Weights of a small sound classifier.
Model: log mel input, arch transformer, norm layernorm, activation swiglu, moe soft, num experts 16, width 128.
Training: normuon at rate 0.019, batches of 256, held-out accuracy 99%.
Data: trained on synthesised imitations of 52 everyday sounds, one a clip, 39062 training examples.
Rows from expert 7 of block 5, named by matrix and row number. Rows with one number belong to one neuron. Each number is 500 + 50 x the weight over its row's rms, rounded and kept within 0 to 999. All counts start at 0. Numbers have three digits each. After the name is the row's rms in percent of the matrix's.
# gate: expert gate (model.blocks.5.mlp.gate, 16x64x128), inputs 64-127
# up: expert up (model.blocks.5.mlp.up, 16x64x128), inputs 64-127
# down: expert down (model.blocks.5.mlp.down, 16x128x64, transposed), outputs 64-127
gate.11 119:548438588533546573478459460505522488532565501505536476422443469530519584467433485591463502536557468498483584419528481516428475448564472548476473485402496476494429473493505530411518474553546410
up.11 119:486470680558461568430468578537458552448487483477444471466506509526447630465418594584477458572543486461470483533518451490551500470475458539621507471495476541475432487578502528527524568518529462
down.11 122:504498562524542470491502566479487527475498526479541535464486575540513401500412544516466550457465549443532525478501468539558451442440403472524460495508435561526545468563495518601496466492513521
gate.12 046:531538598521488620611520457557428508474547513473551501637367444508581527488567465538459514486490418501443493476524476500506448512467504474477589438563481494461530489541539400509465525603510502
up.12 077:462490532565489542457449490487475489515498490565527477495443541470547591585493420558530539532541396544471440540507537492429501429532506336584492494416534482553449481520591457507483560636497520
down.12 070:457468506447584486502429531540439533529531527501487483613492522445529584608673485482469457594563544469531475497507490520536582574482557524480612526498541539550491442460453539463490414566492431
gate.13 096:534536398384514556442438445536497463505530467522479447547503548527545548397502362531493582462539546477481526449445582446443506470554545596446518451404513465522495515465549468472507519470489525
up.13 083:506454505494485451507541536460471543560522479470530495515488537546415473621489602486519478488469489540528489590511522502597565512512465460433513445477461608497507532604428506541496496506442511
down.13 078:532527565544618489538502463456516477456500524485447522528469444521460488550391518476433498471452566510448464399455451531564541439497495496476525533488433480520550551638573599488406532507430430
gate.14 103:459514459463484556544522495514529511547463424513575469527538488546469469549461508458522469494535550407444533505471451509416472502563472559565547609439541599396573532479501547455570565497538489
up.14 093:569526499418545478488487471487566616427503480459514531488582471482608467519502432486481529476470476554545518465544431489554458501479529466472451421443480470637451378536534472544442456605481597
down.14 088:448479480481464575530447612458335560492524527509539431527478483412509560500502511574436425432498527452496512533524483459504570574498491498546528475575513417552523489565495525493423426465474512
gate.15 095:538482505567538487507541429442490610535439556436507408545498537492553523493534518513452492518383532646607485452477456460548505505478558494518524532405550483517567455489469541554560378339537450
up.15 096:506479451585511530552465524446547615452550441496531390587458482498526586443498515577530496570471432494467563505493471505480547512480566527535489518420436504484479419517537565549508484347477516
down.15 105:481483597481551568398521576446471521538555448395424482440564438407495520473517443503529507501525483458492586600481480530462464560535535497511472462496402496535481528521544518527531449532537477
gate.16 101:534449471499515487546547444472466500488487592617482495495511522494493441486543420557585406418500559480566538451446559493502483529496471531448554552569494433434572482465433516422468491455518531
up.16 100:515530545545516452521467483467436531518573526587472487507556491462524545506525368594608448464539550402540533394530541474482480556412517522481551462584479466481502436483433536499506547466515554
down.16 092:443475521464543530498519495499546496543590442510466525506469455472523481512501405395527461426516555471560565527511443486531417466492502510524503465435420487445515517444427541327520511527622559
gate.17 097:537507497514493505538343519505495597566495481456511559503444450450452539613471443452530495515461554465519611479503523521498552479514506455527452513599428450456483595467420531482524435471545517
up.17 096:549483467490430529523348494498470484539467457469416494467452553423531572556525543573567524494511555533510551453463527491573494562495486456525501538528514422410459519499477516620479437486499506
down.17 099:578525373540557483490502607490570515391422447515459483376488546529510583522510480557439573486448431546379416489510514478536478486495473559486611506464544507434488565507500598589458553455482494
gate.18 116:492457448530536490491646586620489475524501465578549526518584525551483528532470541481463468569530546488436503530518447586605542571498346465529492507493498527545534507469505528448481486517520464
up.18 096:522465499455461462493520511467559513520580476494419471476457475512478624482553575468572537501554479513432564518530505514512464494473531624520511495488493512380482448611518521546488468426558531
down.18 116:510493471457523447496462615472512388518507482542561464593493557566527485570473537492408501499588538419512496544496461513479485500476488553449516480528505616489554446487486416469447551442573435
gate.19 101:543582532517493454558603433470557458480442533500489456548503554473468478447505487550475561534493502441574478467467562474448528611579539454484523510486511470542531446490556436425516462341433467
up.19 096:549459478467460539547568494526491450519465557522523491549483564543518475505574559479537494525476531472474523485544561444553520531517519539539477427485519540534503351546482452504528476344435448
down.19 101:609517626539523548522483440459498528495494517443515518536520535386537622541497513538579565499459517490499451507441495439504514530461490532532403512439460473482491581616455593505470468527444554
gate.20 060:534544466468535585466415469515486507489491492579496486436450533493347513542473480466536493489477487460515520478559438448604455473548542472489542533500517477415445429599418548441533469501562554
up.20 081:525462479510518497499287428540509498551462489534434505462488476540487479503480512469434497466473449567531556532502496507563582472582561498550577458494525511478433444537451536530527561549593457
down.20 081:555559458519492565453505534415499570444520469484504446469504511519442443492538539446436463497448455505481553459533555487481547564431512547433442465453578437536491507402566588409527487514492655
gate.21 105:530519514377477477543456545500478500545524513520463476449408392549516607349539605434456393452598473458531475475581525545523505574541457408555504513509491514557462542535406528436489522518423529
up.21 094:491497569593535566511461478516438487522452471469562453512640489487493544607461486538530475493448555466364527541463547501475496519518504533492518564452553493517526407496640485511505414510553425
down.21 099:539536596491477569473455434451526463482417407425560558459589572452514441502575557581519476535420495591509509547481506462481455501517541463409553467480512459472504434464406599522497539531594579
gate.22 105:477495418457476473543555483534564420485553476571586544549617505471529479508517522505474500513412522514449572546466468502500444473523532475470495448559527466454571478523574417511526495405488360
up.22 094:546351469501488518474489514516547410583469495505461470474442435534484458480476485530537474516436534513505466523554494490520611468491449532609473531427491579453495541598509554504497404478558613
down.22 091:613515506553551458575509505572474432566554472493520456472472489534593518502455519457575433470482520435597468427476551504499558496520542541525456482554538559556422445583475538489496427474533527
gate.23 109:588450544432465582505463460467439445508505570419464442552543501540585551573496547544571534530501510417490491497474564434464498572518510496430472462484459444557551507430533476561487411522511532
up.23 108:424542440567568455487555518489601544487490403551532545452439488500414434418521480449433486469519545601483513508546428585519505430498512514596509544531526578426435500493465500454502616498478433
down.23 078:448572503489465578482473529472514450500531517607499462546472530365431526521516375476493572564398549496466512488505488526486529493441564492471483460543428469417507585517509442461533361519466437
gate.24 086:410494548545488364530529551424455536537409523486434440572499556537483481584539505499586448485456439467433467557478517481539536563544456496545579451429486419512460563502437534533459447620504453
up.24 092:464432496542553562506545601512541563484459516472510501652459557493452529600455488580494406490554525472543536445506494552450534499504505518527454356487492576513520435529426531454502527549540582
down.24 084:438554475491491444485466473509458561496468488420457434457543536401487509453657486442472480504461446609544456476544443456433449531513483553573608469500443611439466452531520505513527523432437518
gate.25 110:487488566428557434480471489496576463589487444573568559509475471507408537477523549426453466507527491403511555522485485542529523501513463599446553543529487539495452496541569569444505491415503455
up.25 103:479425572512525495445488538532506485511488493560548580468426535572518475529530506483457425619500558483474488564503479607590483390444456578560535441582507519419493453455549498492458459474426502
down.25 112:532482461472539467584523680444473502475551440442508510559496514446527540457398615387498516519551527391493495611497478535514492542572538462457445546488519505478461455516503628516474493488574523
gate.26 090:569595499460511589463423458470533545469564490518459476482599434548509361473453490416503506560513476439474515507511532485509426482502573571524470425526507494531459568461554454520551422543556495
up.26 090:463477474481489422512505474532445528475479513452566495540367489434441573506530483495466533494455508505555457543476523437383612522535473485385453641455480449425502451501433596500533518558518470
down.26 087:466550546538476418556529438442468506520560612404545493394559522610588482520478454418538516534501469503425492490489474535476470503437530559582419550437476424506455554499423586445569544483456526
gate.27 075:549542447493568502412484502460443446507490448533544478501416522409548488599397545491491545522578442615508511558509565484574559378454544385444442524478512477484490474504551569552565474471519471
up.27 086:590549434528507541502414501546530464510456522490490480596462504522524497558513404434539483557533454618470487581503594433509521395448581489521478529493525498538442524520557509529532492536504505
down.27 096:511473393505552576546465407505472512468482480480471525564515482485500430499574510603469423473568468574558560457498507500473492427494495477478515563513565502430555342422543510521619432483465477
gate.28 088:458488396506508499460564535444487475492530526385500422428512444513528494505470539390519482526471512486477571566460492529622476466424545551483500493497441484521513373518588475537516465498497485
up.28 102:474506402503465490453541489443509496457574458380499399450529477543504523506485499439571461486463500571493553566482500532632470408530522601484496483555476463518510380503524434534472525524507483
down.28 084:527538477452437565499454572568521509513555522498476463472421523471488435440455433486502536439460493565575557519565516492485466503463524516449530532402536485423551488410612589474606364550495513
gate.29 114:488496403553490493459482458410519504438541494498444454552593560571443458479514537468499466456499487480419524525394527566507484592509460545533498555520439493506472512526560484431441361572453432
up.29 104:512471572448534526444468633452462459571528530494545470383506454521527558478445542517519527489504435484462449541515447540622421537454499491443627402419468469518480601539489479572526519476505513
down.29 108:469449563449464543532505575559511502612437500476517502670387474382467450510531488526512506480493454562557502569486482441518562512515472524508563520465528399468508505527493557542522486548548497
gate.30 073:430563448483494411461517516413437543522538426524514570536459477503497457433541491498472496498521431529595493522505446532517473652455535435543461557527426504492505548460434371454554657457532580
up.30 095:543478519421447476464494474551606414554473520530452461504535475529478564405499604437496473513548439440482460530442494517528482408579425510447509536449512520498476485635556624573454419526442447
down.30 092:537515490580500522573476594509568506504607563528513482506459547527529545467467553405465500513504497504568459569535480417488521465527518536491460524539502418461480509555441474432490506444387504
gate.31 112:569498519498486399447448514534532470509498438461568490562499508555438442625449541454553524491480563509470539563441516574510519596546469489477474517451480574403530526468482433448553499532537465
up.31 112:469541549567554491536571509449514507518513476466452538402441401540526488434505519511421554523545571480474491452499509533421396376482528536520506580425530521426571501506450514531461562440489555
down.31 122:546460524507526588509501548554674464549532451503493495466498491542484471534472549557439562476509522437482452457466529450503545469510454483486551505519476560400514579480540679614614497469543462
gate.32 116:482479517491484527592557596420552563560526524453479509492574469528495524497409451510489482507484553488489457547511471536484454564547536401449516427479495440520520427502484446437509630527475491
up.32 110:481494553495462480471481493477428474522491539491439510561416508450421438548473486409460524533503524497519592475496463464376608385542512473539471546529463512575452552492458588519525514460600489
down.32 099:419508641586490506527541566469460519536446550453435517542483526497450453592485457534541496473449522527537562556410493554510522490519496540489483422470464439535496463481511529439512500489414526
gate.33 076:509455435438453525529476407501576450529522471452392473592494518551417482387519489549418549519587502451486571499469501457413535546492524602442418510431487524471524511521515511473593513605549469
up.33 074:550551444515523445461530561504517522508583490473490633570566518516444477453514488568518468567446524511468536430493612514407440558533517577519508504524513512454469481533613476446515481536463484
down.33 062:562564453546581648504540499420509512499487485535452540380513538547515490536569483567523476505517425496431521422551454471504624516420486504486471489536575463484496567511437532424514586469492543
gate.34 105:516490611570462581479407574612475560459583478492453487476507553483442604478482533518465493471499464487472449468496465519551466448558452574566495458446488509425434481624487547523489537546513476
up.34 131:489482598493483606477446469597497545520645485473459519470543494446436636466482509580479470480497502500503467448496447510503459471574464572482464435480526501457430507578482527450489536464511412
down.34 141:572478519511558453580452623537460604488540497459491515427405536466454463514456469485480509501499503426488561431509538492498500480502551569547500529509419604536411520582500593530510517514509580
gate.35 105:499558483553503436489418600441575480459508402495509463484436424509484497432442583417458478460563502366481552464560483510497521526561507494510512595507530540407494622530508480527518450470501488
up.35 106:491481455497544518517420601470526519485518499576524446460450479483462580364474500506474428498498454480498514515534472465628533536559514566420531428427466480552512619500465562502473476430493464
down.35 102:519509444499541458550527537533510498436575554514561498530552526462525544496608550455503467492551452566440478627496521537579492444433468507515463529491537475573516466427529409422454517536460502
gate.36 114:439522547586494567524584431529449466524530495470445479592480503427537552450559523503599487473479540506555459454495492485498457578462481576546481511448579507381512482403443519484507492464504449
up.36 117:505533516544484578528564487541489421513513486406449580538448459415585623451513533506505520569508537557493489573495537538441442419416542615546452569574582499438500535456503483537481476417483489
down.36 125:529528653499469471553525410472424464456445389446508485514469439433512586489499488468471535495556452549531497511508462518477516551502490474501434501541505528479491576438488428391438461543418538
gate.37 095:483540389547491480538624336488448539537554522551484464537457577433539487486603476515534467493451535545498600454445574523413552563458540494457483547507467484536569401508398512619539486448510435
up.37 114:516588458538488473633550349558437553482510491529485459555472541392514521547533486524548528514451504547488594422464532523427551616440522461409476537539463520503556374463442511611551523469481465
down.37 088:502432549487595393574478500480591514524567482489551567512491508395530427518578492464476439515590415516489501451419502527496588523519566552484498510494464510522575526482502601600525465452559526
gate.38 097:561425585439415495504565511479471545484452529558465502522467604527481561455531438484458468439592496427444544411496558478480424525559543510518509563618520490510559496456532385431474546504556546
up.38 098:456602391597566473500460476451492577474564462470526554473560404479556485503492476565529549505429510569551451577533439500487497472509530466436536456375507558531443490602466601531502491470455456
down.38 088:499469467499464542450520515491498556655359601516489562504485501460504497509454439470504517505440550534543508518594518461466476548487444498592470534543498571615366559591448573489585535500468477
gate.39 100:463413479456491408512529565456491456488472483462521610524470509569512595470498556418531523559520496456502547555529515427561551458503472530515486513603464492418535503645506544535464524490518435
up.39 105:458549491438459526445419513417434574365461517513451542490420435458518530491460470550535507472487539500572498451495530477448469453476672541531533489471481504505442553500432403583504489502482549
down.39 101:403490500550588542381502401433419526476539541539550503448547546504539478487477441577488453513486436586474506553544512485561508500542465449474532418443451417519568486526481458490540503497393515
gate.40 099:492490477448504516458456495467424532532488528487532488552445462496487566501407563480463524500457474428496520485491558428475416589612487373399420517416556485618458501480565420486521488590514474
up.40 111:528498498505500549536547492494499448458556511437580534541546462501544406520496420500473566433478521511528472446540444506408428493545597439432488515437457441429513465493474524498580585511527506
down.40 128:456451351473447443497523520475507465533479551470486538495465481394517543484519465347505521482506490529505461576471469575464488509505495490516509535517456585493472470544499508488499483466494504